From a checkpoint of a small contrastive audio-text model.
Model: 7.99M parameters, encoder depths [4, 4, 4], encoder widths [256, 448, 784].
Data: trained on songs of 200 made-up bird species, synthesised, often over outdoor noise, 6.9 epochs.
Rows from block 4 of the audio encoder of a small contrastive audio-text model, named by matrix and row number. Rows with one number belong to one channel. Each number is 500 + 50 x the weight over its row's rms, rounded and kept within 0 to 999. All counts start at 0. Numbers have three digits each. After the name is the row's rms in percent of the matrix's.
Before each channel's rows are labels from the 100 clips, of 14976, where the channel reaches its highest value: "peak in band" is the frequency band that holds the peak. Only what is clearly more common there than usual is listed. The data: songs of 200 made-up bird species, synthesised, often over outdoor noise.
# convs1: grouped (4 groups) 3x3 conv, stride 2 (encoder.blocks.4.convs.1.weight, 224x56x3x3, standardized in use, each kernel summed), inputs within the group 0-55
# convs2: expand pointwise conv (encoder.blocks.4.convs.2.weight, 448x224x1x1, standardized in use, transposed), outputs 0-49

peak in band: 0 to 250 Hz
convs1.68 089:477502401438468525502589520522544526609596516494450472587434562467486529453463547467512431474516460410575440504546551468526466480439515500529497406516502393560500463491
convs2.68 112:516388558491523537593529499584509570540571508603541523501498554520546538624584485521506526531497506377470493556524500504563537521510488494598528536573

peak in band: 4000 to 8000 Hz
convs1.78 095:503431367496449526540464507534473532456443517477511592394406425487572522499490536464539390507536422509526422510454524547537480492479525439517444530457520410506471451448
convs2.78 112:458474548498525545593523506580550541538570513603545528506515556506526545495583483498478598589508463479488487500521494551545548511518486484524614524543

peak in band: 0 to 250 Hz
convs1.58 098:447481433490506481583508444584517561463470505439497538470469465514518559408425548424560505480571432521515459580435517481547456460394502428576439515447502463485507400523
convs2.58 089:455547459447391483452443422472499364533479464479477428451454440475479522510449469438506508517440501481486456465501439413501393487481420462509479461427

peak in band: 4000 to 8000 Hz
convs1.72 123:476480414423472437539482512533464529448529495469490530427434472507527540458440551450545459484535425506460448526438470475549490386408444419540421519442498441527418404515
convs2.72 065:372469557439421515484506474522357537509516426469487544506528522517459390380513402545483492434458543583539448500465447483530489499449466451535596496478

peak in band: 2000 to 4000 Hz
convs1.161 126:460505466427533498532490504510388370525440440525427483544533424483417532511528549496464502471390488429458506520514476476524558388533504433453548524489504392548463499499
convs2.161 101:534372509503526551573554518541521508562564504606563507507537540504519486506517508509486531600484345495449501598571534462539498545521510502558478467512

peak in band: 4000 to 8000 Hz
convs1.35 085:521430457530579448562479439451509547438544420446466489422447525482496522491544531484486461526509533459551513401507479389384525499445403419473545456540502527452491423536
convs2.35 105:507484548491521544600529515525482555544572516493557531501519543521527401504588469488361601554478460526512505520562487512571541521524492486606522544505

peak in band: 1000 to 2000 Hz
convs1.123 072:474411492501494558394509445475472490465471523472478500614527482504503627575603450486524510478519537487580434494582515480429492495464413536479478610431514489504486496436
convs2.123 142:511551400547520475484456522466540405479511540425505368538428528419518525398439498437530514443512543535572528458513470503422522437523518538440441511506

peak in band: 4000 to 8000 Hz
convs1.88 093:455504442502426477516459520511465543457513494440519594432431458451499512463491555465521412471511456499658436533454575530544468433406476451541460565458502407519473495475
convs2.88 110:471480544498506545595528506582506558533573511606550524507489545512519445521584495518404600589512458475350502562571503540563520542504480491601507520572

peak in band: 4000 to 8000 Hz
convs1.209 116:422479433489475451498500530488480487424466482459521414485475423450529541461485440455513514517451385513503406419448469510340480464511521449461532450439417531531495434509
convs2.209 076:431438552476528513544518518541578560489532444596503551507419510513486460502546493482528568517468511574516445587460497537552543530482477449536514515572

peak in band: 4000 to 8000 Hz
convs1.61 091:468438404413431489512508557503482512513473472550532595416437501579670545512479549512489527435514455476592494490464517515490524450455544464493519530480526411435523490453
convs2.61 109:497504552497520540595528515557490562542547505522519520503528554536513531519586495501500600510490474531466500559555510531565538540531493491602603525503

peak in band: 4000 to 8000 Hz
convs1.16 104:526393399500470477542506446493462523491487446440468403421417439457482531483538497499475480538434559481512544408460477477478489434441387451551550415513459447451444498532
convs2.16 068:464524549465469499502539502462458526493500432452437572442541508572440488481454433594555467505433530475567414530425472561479499483445479456485534450491

peak in band: 0 to 250 Hz
convs1.163 086:490412490499456524378557432470475498570508489553483493517490509507509526529530556469497547467467521487619435429522469414370448492552365523505457526543444487444492472504
convs2.163 079:502502511568549503469519538564534492504575579466533464516430505468581709455533600464526537471589549448483591563519473486499536534544592582523473582484

peak in band: 4000 to 8000 Hz
convs1.39 068:508513448575499445597586459470563589481497535437438424490470541478426436458494571465496473541508520484533527559491544499407506564420479443456517471538398554455446434526
convs2.39 108:498489547493516539596527501513486563542572514570560512503516555525533468518586499508467593592504368482491499563550530517570540482519484484604473530580

peak in band: 0 to 250 Hz
convs1.54 092:564476421507502465546484409496526496498449445512496395476487397493496542482551524537498483521484571486483584412564502461480499449454444508537570401529513507377409488577
convs2.54 072:420575432510438494435440447444488429545504511413478390478505457426384477513466477475492493470506549490461465473395505357468444546500462498516425443469

peak in band: 0 to 250 Hz
convs1.176 062:488470447499491459505486583457497491445485488487484459474457490495466533445458468451445622615490481601493473442489485505451494478594641486469530486453437584612475485490
convs2.176 117:418507434477457373519458451467490470426457473475425437441417441451472489483476491464498452483424522509529462468443470366480454526361466461467428441460

peak in band: 4000 to 8000 Hz
convs1.64 097:434484427470456472576520431555518544487504493433494521462459453484488550418428549410571481487539466504515479578419473467541466452378492421567427495430505449501461427524
convs2.64 082:392521526433428518504481451497475524516480410460483538490490509506450505492501428517586472408503456551563437490459439536541519532432457438540558521457

peak in band: 0 to 250 Hz
convs1.215 083:474469433484507447508487573428513485394504474480492456437444481505459557430444471437444581570506451559497478432496472494428512485575606484463539468440417594579481509476
convs2.215 093:398505479450476468500419424458480490483446434459449497412447426462455446552502461443513463508384506483471431435452437395520419514437399451510530477506

peak in band: 0 to 250 Hz
convs1.75 094:429448390495476466576497489545509542482455488458505529447435433510514566451448532427564521485527434522484487561459480492573470456374495413584447536440502428471465427494
convs2.75 071:400528510452416528472487439532487439572544443481538467480440498461463519528519438404504533540451488442483432473492474384525452489434458451563508492491

peak in band: 0 to 250 Hz
convs1.120 050:473409502497512505464510357560529464465529469457499521544464481506508541511523462546561451480483528519611376401529474527395453497456405553548530498426456475530468510492
convs2.120 112:467506540521529506503439552557534537558500538435529539542481556532579460521507400544435465541515470470518581462570450542516529543501538535520484568537

peak in band: 0 to 250 Hz
convs1.48 097:575438405531477479465501372444459515501478483492490388457454435453499505453560542484496441522499560464497561433519512474471484441441445509508568382525510507402454504571
convs2.48 089:408504477434440478492447409495395473487454463517416504470494454493341456517458460499516489410464479512487446494369440411521424475397449456549518484462

peak in band: 4000 to 8000 Hz
convs1.2 159:521479495533469502498484476461500535511554396449392469452467501473495440350517554428410447513524518416515525470513521446460512438450374534494530468534425518428464508530
convs2.2 071:441515555480490505539542487566469477496540462527536544470491503519496382513520518482450624526480463493529483564501447480551574500483496466591608476489

peak in band: 4000 to 8000 Hz
convs1.173 075:552487450494497463545517578449544503424532461513469447462445528537432563471454459449463575605532490584504445472434506553405504488570577548522543479485420585571473535552
convs2.173 081:502517512474554515443460474464331492462433489449445503490442498473443452493519433411503375371469497549513483437458429556532550530551469464521514548534

peak in band: 1000 to 2000 Hz
convs1.0 134:511568538465424455561426469519563463430403545428481532428481592550438487516492473449457528497444512509452509566568427462432418554433508421479491496465494577493561462504
convs2.0 107:514524511570569546529524586523519535505553563587557532544548531524498519548543540505467510590550468480499519541580517503506559479598569540494566549518

peak in band: 1000 to 2000 Hz
convs1.156 106:506398477484476494395466430465458502606474485622474455532471481494494530515530592478495493464482488448419396446527525451429456468590399463489458523520484480481454453469
convs2.156 071:598491497510486478517541550449443526422432468431478524468535426489483331454446528608510462467484572549466504528452543486460405638430502517455486454465

peak in band: 0 to 250 Hz
convs1.31 087:540462484550436508462485443383440512479519448450406460402485467455476433379529538519429469515454519508515533517436526507370463479491448545468527504522417496439438513513
convs2.31 069:385545555460422560464519487527475453478521477607452541539418511469414409474477465442498472526455399543430498522474451483533469477451478471560585440478

peak in band: 1000 to 2000 Hz
convs1.170 096:514515544616595540553497467529569474499552567540569543533478563518488489468508537546489482464603519489535491506641542584522507539494492581475442559566502485461508566590
convs2.170 113:504481518484528542591522507581490540540570486500548535503518552514512528492584520505480503588492446558416492558561505500558537544510502498575575518580

peak in band: 2000 to 4000 Hz
convs1.13 099:510485459538573350604425497501527487386555496471508497482509499446352556497522537566486489519455495463478506456447544542480473444520497431558521503494422462538442468504
convs2.13 095:478476498489504553611530517591516541575551498510543509496507542514519500502594523491528521622469509456410496557600497507571449443524484476614481524595

peak in band: 4000 to 8000 Hz
convs1.17 108:543439511561359494504475421490470522512485418418456518439417501493474450417551587448435426518473541403506528460505513419499488462433484489472538468527419519453499526535
convs2.17 071:442448543504578516522533511558579518468542453501503524506495504491428456498518510454462623490455509582538445562471490489525614529512461464572510565535

peak in band: 1000 to 2000 Hz; 500 to 1000 Hz
convs1.206 084:493546488480542479532575459562598482487582509502580553525526478479460422582581544523583481467567531473572578593505552513523559541453449610504491558557510482463545511521
convs2.206 095:491462535499532532602528526531478549513532507617506536496476541529561517563587523498543568542502352518517505560507511518535517525515467508555530519562

peak in band: 0 to 250 Hz
convs1.44 117:550466437501463453569479372499522503445458476506457427438490459468453569442540497497485501529472544468449546443528467463456460423413423467586543410514484505390457462546
convs2.44 079:488516523403475487457501466409403536464475403441399554474578497524404404491471419585512432437412545538466420534406495567530524584474420455459515444445

peak in band: 4000 to 8000 Hz
convs1.4 124:515476496537454527566484456437533541525568385472370449452439522482475435386529523475431474520483520439505508475513546423441505457447421537464533507554422496459416529518
convs2.4 071:441477520480475487495533524543448460504554531598515527463513517482474424569515436433517561485493457494504495544509484503539491467494506475537570453487

peak in band: 1000 to 2000 Hz
convs1.23 129:516572533510459432562412462480559506437409526423431518446465595561432480531514500432488543500433515506441521562574432462485444548465525420468518515477490561470566414510
convs2.23 098:458531486593614500490522561498533529490514588546539508562445471452572551479514581480458467512579504555478562517501463522494528451567567588505490590550

peak in band: 2000 to 4000 Hz
convs1.50 104:522464485502597437577393504504525440478437467510549487520516434439478593440520486606541536471436530478510510444412409522515410494503511431573537472448421468505467496500
convs2.50 115:542441550498509570508523494590476569588568498517522525504522545529518486611571494535489603589494363549467493535524509549563523505497497483597601493577

peak in band: 0 to 250 Hz
convs1.181 105:467455439464485440487473572441484469424490468484487449441450483468457558423440467444454581581483450576480466429502463474445490466570595463454545460439443580586482478460
convs2.181 108:450549486428494373475462444446466482428442451458423494420494466487478471502479457496522454417420526509540431419408457455501440494401400455494506460441

peak in band: 0 to 250 Hz
convs1.193 097:485457440470491426497500574427504483374504501474500464450444478481468562396427464432458554550506453566498469410500494490439522464576565466474549491427453579585481497462
convs2.193 100:403523501447432424460441408506485525472467421503381532414465481473442479495515460471575460483426506480489430435421434500538387454448385439531490430469

peak in band: 4000 to 8000 Hz
convs1.91 075:450422398481456533508481551490528498530474465524543567446450531560454518487565544439492459491508475644565484498530495568535512392452440474498485565419577452500454561439
convs2.91 111:484389516501527545593527508528503560539570513550541535508448535519532487503582508505466598539510472511454505560522487518560550515523495517599499515576

peak in band: 4000 to 8000 Hz
convs1.51 123:520502508545473520511450434456526529506537391464417489451464548476502452406508555382429488512516520447512532509517542459431508446376381526432528498560426511450516516516
convs2.51 077:401472526451469514501514481552474452493519452578454555514476510523418537529521468441524508438464496447440491534438438467588521470480473446587561537533

peak in band: 250 to 500 Hz
convs1.1 145:524494506526494511521531450449487568489502447447435470438465511499532443396536537451371464505569520473517513468535523368436514480408393510491518497548382523472439501516
convs2.1 070:471519560497495519563542511545533525508572447567539532466518483514469472567544526456424479530504540417385481524480457617533559542465503465552601525556

peak in band: 500 to 1000 Hz
convs1.185 090:497512520550577499633539480493519579493504565526580425587502560494503484514562581615486471484520558473555559524581519596510520517467484515473472599553518475481537565494
convs2.185 101:510512534501514539531521509528518551527578511554556532507494541520520511614576501497414582596510464505479484532519500507536533483531485489544488485578

peak in band: 0 to 250 Hz
convs1.223 085:511483450478501452541524566429536497403535451526479464422422514520453525419443456434472573591525447566501455455462493535393512500564572522470540473456434565587459526526
convs2.223 076:520534516455535489458448451467394526482442454442486514425386468427459427489519425410488425517405534511489432421432454432539511524495435440530528513488

peak in band: 0 to 250 Hz
convs1.3 082:525421480524409475619545492448578531457449416504480495502468461516497553417550490512506487504448547410379526496537399507466481447440487423484533417501466542482524443521
convs2.3 118:491394511498524542588526505579594525537566507598554528505515549521539445504580507502472473561475493454474488521533510499562501503506498495593506532573

peak in band: 4000 to 8000 Hz
convs1.86 075:453494407474409461532490542536485520591507470422543551450401426523448536506502552462509484452522477461599439521466567541532511458392467532511510445477483391473491495412
convs2.86 108:515386549503510547528523515588472564535573513606560525504489557508529519512587525473450515592512446506516503562532506492550539512507492493601567513525

peak in band: 0 to 250 Hz
convs1.202 114:461460434458478431490490572428488477400510470495492452434445486474458554419436462446450574574493441563478465429490455473440495476565577455451545460437432570568468491466
convs2.202 107:445545498398481420468467397500467495462463394479370524432475484480433484506496422497475464402387517480490417433428439444525440552457370444505512499497

peak in band: 0 to 250 Hz
convs1.198 070:485465447492495454499482587456495482451487486485480454470458487487465545436451466451450608610490473588500474441495476502459493477596642481459536479447440594602485486477
convs2.198 118:425508464479439388481471466475512497440429444499411457432441437478434482516458474466504429479448518492483447461456439388476447503375438464474474413489

peak in band: 4000 to 8000 Hz
convs1.102 143:457451401441469495518445505539485524470484493468513540432448441532544526441488557460527469463512481531496425524411496474540492389428433389531454528365476443482414511492
convs2.102 063:501535570467455521521540498533381514516558433533495519499513538503489488449557457503516542540477537512547467577515466514540488453474473447580603483530

peak in band: 1000 to 2000 Hz
convs1.30 113:525575525506468453560415446486560488446418517413421507428466595566431482519531496437476521512434527494452527556590433460464453534455515427477523497492496578445557424520
convs2.30 117:517504475585601483462496570474585480478483590550542489570466465469520544448494586479540497465538501511513563483515459532484569397536561583477447573533

peak in band: 0 to 250 Hz
convs1.18 099:550437488537488493497418420454444535473524332449440495453469549471455476440532557439435528538502544443518544495486493438466509459443405490423536471538454473427508559535
convs2.18 064:361471571459476509543526459500522508496523433457500490428435494517509455473536509462452581501466491345507431562508444477537448467436444469534574496482

peak in band: 4000 to 8000 Hz
convs1.67 123:450476397447464438555480478556500549451472476444496517436424426484484523428444542418555507450539463497488480556436465478562444434414473427571437514430476431508471430508
convs2.67 078:403501526432417508476472446502475499511496417501497535509467514523451421494495398504518492444449530614506447486463442437550472463462456447553563506489

peak in band: 4000 to 8000 Hz
convs1.66 093:441444426486445469501454575533472526461482492509474514413447465597583529522520551471524509496520442524613441504502503505509519407395501430510513612508512408489434492428
convs2.66 105:498496551487510545600530501589503526542575509610551520504500555522480532480590507490486475595493507436473495565513488550564512507530483489605581485570

peak in band: 0 to 250 Hz
convs1.62 100:457502411490470477551500460540491534445490497438512538452454426514508557414416531431555487462532449523512473545433501507572467449374492421561416533423507468524463395511
convs2.62 074:389545543446449531495484438524329465539506423457508546499509509451446404433526429495535472441443551589435485500477454575544417518470474448568566500497

peak in band: 0 to 250 Hz
convs1.150 080:492386517531484534396553403447505545507469510489519506516493548455524514538545494433544511449521562555608439430510457443385443516466398506473448560473501516502412501490
convs2.150 095:442542473567551534531501523525624457526547569480533413546387520415571576473503590437587566502532576571578569539552475471457488463493546589496495501461

peak in band: 0 to 250 Hz
convs1.82 083:423465441439452446494462587521526529486578499509520464447417490478453529549494558528545389441532463507602416520484578499544525466384444481514464553501472416516457543511
convs2.82 118:507400553500518543589525509580488510540567501599548513493497544517545525522581509513446591585488461567489504558535503495559542502511490492593609534572

peak in band: 1000 to 2000 Hz
convs1.175 099:504518528572597506614563464527521501525536528540543473538540560507635486440564550587530485470562490480575484456520484490542570603483475543442492514513486475474593575521
convs2.175 116:488468548502521540589525523578514556531568504600537529501497553528520518483582512512452591584493358537449499553528505533555535507535509500577600519583

peak in band: 0 to 250 Hz
convs1.203 083:477456438477488440490490574435493476413499481483486453442463481476463551425438460448449586587481459581490471428503469490443488473578601471468545475436441588596482486462
convs2.203 106:429510495442441383423435426447481481451432455496339509427439481519416488518506457480533423459401488490534437451451435434510444505452381443505446444484

peak in band: 0 to 250 Hz
convs1.107 082:458470427453495449611472482605499579452446470444466524452470479481495572465476552462567459450580465490470457599463462451576442474420468442587464488466468465465487459497
convs2.107 101:492516485471394458439431422483511361523493466482489466433461450464452470508448477436475484500430529451503441441453479448497434452434419460496414449410

peak in band: 4000 to 8000 Hz
convs1.55 104:530506495555434522537446489486531551506553415510349479462464515502498456446530584387444434535492517415507516470506518454434477437465393526467520499541457496420422530515
convs2.55 071:459478549457441473479510483554494435462545445596453547538507522490414508567522475456485592418497460432497519548438439503572561414504491486582512578549

peak in band: 0 to 250 Hz
convs1.84 105:431456428436422503553434542525418549459468448461482539406435368513474549505506533463566452480544486522491477538456462523540464433447499471540458488446509391461415507489
convs2.84 073:396486551454419520472497455529343508519531448499500526500565530443450430536535382507565453466453528533480473506475463509552429397490471442556554491486

peak in band: 1000 to 2000 Hz
convs1.28 140:507548541495500443575452455487600498451434544424448536483481596571433473500500484466466578492455502492413509587593464472429457567444477429485505538477477555493560411501
convs2.28 097:490371519558531480517535615514481513492520574528508522530473508482563497498558500502543426562541477462477542550528495440526550493508558547522460561595

peak in band: 0 to 250 Hz
convs1.20 071:608472430524507485494485443491491514482491466470454422461475423471480493471601525491476467528481619486479653450521492494485480478469489496507614440514506511407457484609
convs2.20 121:446505414479418433446488443440485462491451481486443395447486390410434493511436489465543481486484540469511472497430463420429464472359478497459445423441